Weights of a small model that answers yes/no questions on an image's attributes.
Model: encoder arch preact_resnet, encoder depths [4, 4, 4], encoder widths [48, 64, 96], fusion encoder norm rmsnorm, fusion encoder activation quick_gelu.
Data: trained on rosettes with rotational symmetry, 195000 training examples, 14.8 epochs.
Rows from block 3 of the image encoder of a small model that answers yes/no questions on an image's attributes, named by matrix and row number. Rows with one number belong to one channel. Each number is 500 + 25 x the weight over its row's rms, rounded and kept within 0 to 999. All counts start at 0. Numbers have three digits each.
After each channel's rows are labels from the 100 images, of 14848, where the channel reaches its highest value: "lies over" is the class under the peak; "top examples" is what is common among them. Only what is clearly more common there than usual is listed. The data: rosettes with rotational symmetry. In brackets: how many of the 100.
# convs0: first 3x3 conv (encoder.blocks.3.convs.0.weight, 48x48x3x3, each kernel summed), inputs 0-47
# convs1: second 3x3 conv (encoder.blocks.3.convs.1.weight, 48x48x3x3, transposed, each kernel summed), outputs 0-47

convs0.35:469523499532490486516493505505470475492515501480504499502525493505541519526549506423510457535465480459483502521501513442490484499522472500492483
convs1.35:503468469463479543462509532517474510527499445516476509492456476487450462491461508532476478481498478503507484488516520527518500522507523509464515
lies over: rosette (79)
top examples: vivid (92)

convs0.44:473519512542496451467484485501500505482515523505495461497510515515489510434505472500463474462487519468487501490457502511477499433482467508488479
convs1.44:454489522513459501477473536495501528504483481492496479504536546499443492517494454479472481489510518450449491488463522500508477473506525500485513
lies over: backdrop (100)
top examples: vivid (48); warm (46)

convs0.4:496521495472502414475473481486493500498516459518463472498461500506494473461480496451466478492483466513472481517481518486518509491495479514465481
convs1.4:510481516525505485500470476504471511529520546451489519496516527494458511526496481461484493518437508466487497514478520492453462477510450494499484
lies over: backdrop (100)
top examples: vivid (68)

convs0.7:490522479497487484470509482498469472505456493501470451498497504502461463483484500484505502470481514452519491435511492474512452461522520480532470
convs1.7:505469513517493476516504455489505498562516511438509515530491528473477472492483528467501455497442493484488469544493503524483488478498506526502509
lies over: rosette (90)
top examples: vivid (96)

convs0.8:507490497444479501477509492484481490496469485482477489477446458483470498433496496441484481508484500475515491487467495451520502495501471473476498
convs1.8:498460510515468504461502466511461459499516532489466531493478511501479517473494453474495542505469491441504521471485493496452518525509468487487501
lies over: rosette (77)
top examples: vivid (71)

convs0.12:480483488502486470480480494479476500487481469450495493506457467480461474487492504465505491465456458460466505449483503477523483488493471471466490
convs1.12:485467523500470474501491486505446491490519540504444487505500536495504509499507490484546498534475457454496532473495496485472460544467482498482485
lies over: backdrop (100)
top examples: vivid (63)

convs0.46:508525459461504518503553446487507456549516476514484555489461505525483483497495471508520525500473500468546486475516497487501499485487497488498522
convs1.46:475468498491487459500477470470473462502439529477506464506521498471491512451512472509552502503488481497484531525481465511525489477500533527508479
lies over: rosette (100)
top examples: vivid (100)